Weights of a small contrastive image-text model: 14.3M parameters, encoder depths [4, 8, 4].
Rows from block 3 of the image encoder of a small contrastive image-text model, named by matrix and row number. Rows with one number within an expert belong to one neuron, the router's apart. Each number is 500 + 25 x the weight over its row's rms, rounded and kept within 0 to 999. All counts start at 0. Numbers have three digits each. After the name is the row's rms in percent of the matrix's.
After each expert's rows are labels from the 100 images, of 14848, where the router gives the expert most weight on average: "peak on" is the class under the peak. Only what is clearly more common there than usual is listed. The data: made-up waving flags.
# router: router (encoder.blocks.3.mlp.router.weight, 32x48), inputs 0-47
# up: expert up (encoder.blocks.3.mlp.up, 32x48x48), inputs 0-47
# down: expert down (encoder.blocks.3.mlp.down, 32x48x48, transposed), outputs 0-47

# expert 21
router.21 088:535528525453478492505483514472477486450503502496481470523463452475496486489480512509509540493476490529507453479477483483488492551520540489506467
up.0 096:462533470509512495507489485493470467533545490501529482482477503482514512544504435496496524522523508513484544531453508539492502456499518486474511
down.0 091:522500542501450466498494472493496491471488475495472521494463482498485472501535551507491513458517484529449513480492512489512554539496537476493488
up.1 101:510520517495530517450529530504516552489457498521517525507499498481511523530507521480497483489535505475468489433521521460529516491525478527533497
down.1 101:447487471504472507508477489518476518533472521474520507496525497478492503479464575522530484490508489480520509459475528520552493520510515487500537
up.2 096:522468508542504503516494503506521457484525465543478526493511484545512541484496506484479518484483532486522516491502510531583510492542518516499490
down.2 093:478552540507517502497523558507495512494526476456465481522464508511470469495519509496508480497479512538525503530539519500468456487497454482497490
up.3 090:474485532463482554485480454502465513490501544496506487539513515514504499490513527449488487502547474506508449513508497510463469520501470528480482
down.3 098:539475513509466499514512524516511454490513438471512505486451517488532479519524502530477509438504457485498502507497553496486500512488529518483516
up.4 115:489553531518510487530513519505477493499527502489551501468501465488468507523471515493530496542495518488502487470456468506506494555511530530548520
down.4 103:502510512446489466522504496503505483494483479549483501485452497506521523497523534503503498551515459521520522498451500537513545512489504493448537
up.5 097:494495513495535455506454512504454512465512502493552498501536473498454489526432514471508527514495504516500502484491497486491436507487477517507492
down.5 105:516530472471475481516502488509515452488498492482545502468492486454493492540473498522524498560518454480524529542473521488527518486515512506474527
peak on: flag

# expert 28
router.28 071:489501466490532508452509511522524472490507466490444514462471516497538475541549523501485533499470522449496481500517489528485487491515464487489497
up.0 087:503489539511481509513473497485489539551499525484463492547516518485518502501460519493456485484478501521488524484477488470502567463538500538505515
down.0 094:559470476466484516510516479527494520532510509493554500501472499566501488523466477483532525479477507549487527506485475487528515520521488518503490
up.1 097:509537516549493519518510532490502506499544465498528510529489444480526485486524502529475477445493521528480520543524537462527510515499502486490490
down.1 099:478496514451480479537495502529480503518492500511457519497513521528517490526539513467499522517536495444496519530497493545480465522536467541525487
up.2 097:546473485447474467470497492490484449464528531485536497522514476509518527493492500527475490513517511491500485455493516460526507468484534533472502
down.2 086:441518496444473475535515462489468559533502524501526461504522509517484516482506496516532499441496499487494501499499484461495500509493532506517487
up.3 124:464471501530546478512522518547498492533506470514457501468445499518490470536485464495500539508492513512480498500539535508472489458472516493502494
down.3 105:513507479536477508550506503472497453497493483462479509466489518468545452498497449481473480524515497519532462495517486484480516491482461516480471
up.4 107:484500468493487529479585515511498487523487492505497520498490542488527493477504489466500520523449503457469496497540486463517533469492540505506492
down.4 110:477518499515517490529486488476483475499520463509477541464511534446502495549512519508483523520492458485492514533502505505509531500439513541469470
up.5 102:537494486509477493502523491485495527481476504479537516495474524484516519489506480525459492443560500468528498495474522498497497527511490430526460
down.5 075:462458507506534497482448543543502543499507472455534519493482513486463505509518481540483521516525531494490500488495491474537483535517476491482512
peak on: flag

# expert 17
router.17 089:512481501495495505504515512486524477485475504456465457505554527500524504542536527481485516468478537558463456494493530525498497509496494474532503
up.0 085:494510490490496466529508501492474500470457511488527481483523479526513509515528550514506509469569468522475537493473506490497512475460482519555477
down.0 093:467516460515518496494552497479530486449505511466507476532501508496514514471476502474506530463493519542452474484480533475522512525542529505483487
up.1 102:510485475500487463512462531505509456520535506502480443489468514512486524530487501468483504509487465526526544529471464484499544454511492506527499
down.1 077:509507525476494483495512497533455530469490498504454505518503499510554467505510440471520525533495488519504499526484480522523484535507512489571508
up.2 107:466528491511529509534551518525498470520435503491515531494520518520531508540543521509526529503470500460490521526499514465482531486479514501504517
down.2 091:525483494527506504482522466560511491485510443489486481540529500467490496521512546518480509483496524521458481523515508530495468541491528468493467
up.3 097:526492491507512476494490466465528452509533523496505494526464483509515513481475541475454460524480462456449514482500514515499517506466528478520516
down.3 086:472527478477510486540497560512478472532518529495486497503444519500555480474521516486516464478491471512524512528504480503503517533533535473493490
up.4 100:470485483518491506468490515518512439507477505457472470525517522464491475528527459454496526522506522524473527509497516509532517463523527480506463
down.4 117:517463506475517513517542493528500517498487517489505451524534522544458528505516529512471495477499486488466484539476510506472507524540519462529455
up.5 112:498487484531474532528478479518512486488496512477455484450541535561535472512542501503494477482463514491475486487463505469497503516470535495511486
down.5 091:487462509533501502476515487508501518509513463506503436528525478528493503513496512457499448511545486491490462521476518529523506503518544452506466
peak on: backdrop

# expert 15
router.15 112:536505549483506512523483494520479514450537492530519500483483504499479558468458483518527496495504498468506487481527503481528486454533521460472522
up.0 101:551484477477492523495476484508454495486476505503563493515525487505494521452459475472469500476519511490527514526535462491512537501525459509518500
down.0 110:518520468465566445506473479508451495498484510511517509527490506509508514544457510503529564530520470509530484493489509516520502505482514498498507
up.1 106:515504539531509461501481480516537451496528558527508542529531503502513539492483488502485471462521505494481498523483530490521523528522502512449512
down.1 115:533468529496476482511470485484509508517518506515503533514495523484410515501500485547498489506489456524517496546547503495515486489503518510452506
up.2 090:506475494558490501485521487535535502485527515518491470476550495468495529490481519472513468487469518502481498496510544476442533492510495456468516
down.2 098:504506556511500493512497506491465480519540492462562476519527516529529506489537502512506478468473464515480491494499514497517539504511470488431501
up.3 096:467522465541508485522509527512483494503545504515479484532417498547525516512542491479525499502489522460507510515496502495522472485498489527503463
down.3 115:534474492504509544536511501534513491489511516535507476517514430454450505470493477484481487497506484482533457530520479482515485533520483495481482
up.4 109:544466498486484525462492556459454512520501482487511490480513483465500541499515523495502469517503495459567518525504483483519493491536493483480508
down.4 108:514537532469503466524488511515487476528504529502509542489482489518487516555466534511503497507522505496538526481511507539531545499559486519506537
up.5 097:505545519487487534483471491473451514552501537468494491556467502487527529513488525486490469493490498499539520516517521500497480523516520520455535
down.5 111:479487492505480561506485517501500529458482521501491511490495504472487506499438527455523533487529470526511488484521491479546519502505520503561468
peak on: flag

# expert 18
router.18 098:490466469529503517505537481511491528477488531535514467541532489505501548463513476525499471515544463487493511504497490531463498525486452521508466
up.0 099:473477517526518533452497529531502539491492520521473483535494527487478482470483517525480491480522516503514526544442448526480485501477501528477502
down.0 102:488472527504471494530512512522504512492489508483469460474487493474506483529470490476512537500439521499505461554517548470524501479519551506514517
up.1 096:509485500508474518521509505465534519473495528538514552534476483497505503476451528547491524530530474526489491486485498493471556528503519464495522
down.1 100:507513521493514497485453549529530495459493487526493496496483535505555492555516466497533496463512487461490488511493505491504492466486486553534520
up.2 095:506454519484462480496456485530502469501537457450546475530531507504533512524502469544484466462491491492486499477505494480496493524512509480483481
down.2 112:529495501461498452522511521469466514468507499494496504515545471532491486488537530483521539461499468502477506530462464499505470554494511481495476
up.3 103:470460512498481472470503551570506498477495509514480445514488544508498553493508505502489462489496529516484521511493488500477496468521491456488514
down.3 118:463512506521491485481523540495525552482489555525474469511513473498514487533514503443523500487470515501455509511458492512513516493522551499480516
up.4 101:496513491501512517535534466512493521500467533498455511486516500511486525490581459496486551512506464511519510490536494517490487531500500512555485
down.4 107:521497517534498519491480472491488480550490518435472530485515471521498496503470462511467479522479451495526494486522496497464500497482452538530483
up.5 100:487509520487561523538524501504502493472512506518513498452516529523531525505516477485491496496513465516568477485506509499506485490502440496529448
down.5 102:511505505496483498532500491475501495488504501484514535453515467539515492483450524458490478531501493480541446516513519495456474513465500505506436
peak on: flag

# expert 10
router.10 098:483480496544493508506510489531484475482471468489497456464518508528500505542532499524535513534540480531515519484507503546526487508468461519486449
up.0 064:496449477480502483510497485484535545507539495490539520531511495517471514523538466484493521485506518460523485500492486486456482460464444520493519
down.0 075:472505498494488481471439529534483520528464473470476498498476526516520535485545534507556495525524517502464481483519484492511519513472483483476473
up.1 127:504502467498544532486554489475485529465485493542520475546512487501509525456508473493511547477489470473500515477502471492471487501519476461481478
down.1 130:551478495493475507504511458453531498513510512482493490498532498447490527502458537492491499497430513537500498494513503476505557514509506499528527
up.2 102:465484533523516456515499503503444495526510497454466531499482518465485530502474501493486504517527485484513506559480437516467496504481492510526510
down.2 110:460484440486515494514502506524483541500501503502506512519449462512530489526531485543482516493492505504468463504509524548505557504513519471467500
up.3 092:473506489491475503470514506499461482487488526549520517477496532523504513495491452479493494531513453501510530535483473470473461518484492495430470
down.3 097:526466483491501504477477512490485517509490485509528490512481506507512503525476487481546527533476468565481489537506557554511468528493484487522462
up.4 091:485482513501526516485470525455494507488475462489471489511468528467525512531516501563534478494493548502468522503459480472490489528503517531501540
down.4 100:533493529497520498529513474481492427512501529484496519524498440524506530481523470503492505475511470463523495493477515547516532485470501527532494
up.5 112:491525464511487546482572515529497501470520485486474489522470465500529490484521476460502503486523466465474531502456508514499525538519493517484496
down.5 107:524485534515504484519503450492526503539525510478492476483509489501455454536485499481472509465461494547455477500501537469513525523542496494491505
peak on: flag

# expert 11
router.11 101:537475450483463536494525517465498503540478523483536483478532488529505541484459536544477483522508508499508506494502474527506487545514484479489512
up.0 071:526484554469483498446489496470474494523540537468512506518527530492450499480503500488517489523509478518495538501501485499517507494440492495512449
down.0 109:510498512513507522505513494497493480513522523495480515526490510494511534492503538536500450537483487468497572517549526555474489494481501480511555
up.1 106:472501493518501477506479489510515475534495504495522476513543517517454484504510485481492497534505453509523540498503461509468567460486443519515480
down.1 094:552506525525509490491469511473517480495505473463520477523542499484473521519534480513460470467513516486511508524484538472466496523525489515438481
up.2 090:525483498555482514473491493477513486487499486538551493463502509562498525479477522473504456495525475511476476486492487481475515516521487493446534
down.2 099:512513516518481522457488544493512525503480500474492488479526449493508445449522530526498472464514522508503462492508489480526555507541497507511487
up.3 132:495511479449478519494483489475496447530526501516481514515483467484491517548470530508494495502494523477527477526500497531536481535508530560501459
down.3 122:501532497444516494506496473514473461533552507508520550522468512468511500552500505526499473536505489490546521468531467484482502514522502512496508
up.4 088:507505536481510529486503470543508543519495524534485496522469512492495495452529502535535529509524497532509464474521493548536453501497500485506458
down.4 091:548490535556484477525483453472445490515468517496506525551523499486496513488478480505508548506511498489534525491489480504485468493467477496489522
up.5 081:486504519498474505504529510547489521461497553486550474445526481546513519474514497481508499460489491512499446484478512505468489539516503486481494
down.5 086:480518477499519541501536506490524530484430525479536518473494469502494474476501504463502527463475521509530466502506520501474496494557516520525479
peak on: backdrop

# expert 4
router.4 082:490543520504486530535513466497474537451464543528483467516504462486472544469494486498501526487533517548526471504495493502477473492494520520498501
up.0 087:463508487474508487505509480504482486505507548493501548485481483518539473502478484473513467474492492540515540468499488510572488479498536543467502
down.0 095:463531501461482496503518491499526463488476514490498485515486475505471471479513533551467464552504471516468531489526503458540528477492535499504504
up.1 099:489516548496518520506507485504493498472504511500538524526485503512514458484439526514495491510537504495462480498477474485505512499459539511579526
down.1 095:498485481487519438497470497502482451498514507496513515510531496472504522504491519477502480518476475496464532486449485515552466501509515482429512
up.2 104:457512462493478491515476504500467534523517494450510465512497490491440505546464544533482472488488540478497500511494481502503509498452527513491517
down.2 109:494519495483504505508519452472495501508549504497508493455481496487459494478528517472505519513473503542523492465531462502521499518546514451464550
up.3 100:536526485497501494493530450486470514475523532489500501521503468517478480483456480497497499481535494544499534487471488475511469502441516515552466
down.3 101:534535473527430509493533516481482475484524500495546513476504492485489504534517506525497516521483504452515540497535452491510478511496507474458520
up.4 091:500484493502508492485527458516496484473518472535478509480496501502529526474514525512549556514555516493525497474467434502527490521498497478534522
down.4 077:453498530496484460526543503468520479491523490507543498516509490469503474530495482545455504504490518498528540475495492505551460538501491524527495
up.5 093:506503570513541455532503474512492479491535520509519477535496488538520480505490473508483485510485496469509504519505468533544494456506552508492480
down.5 101:527547494474510470545497506503464503499478469516503501511493467484500536528486499483452510562539481508526525500468486493519482491474509472534543
peak on: backdrop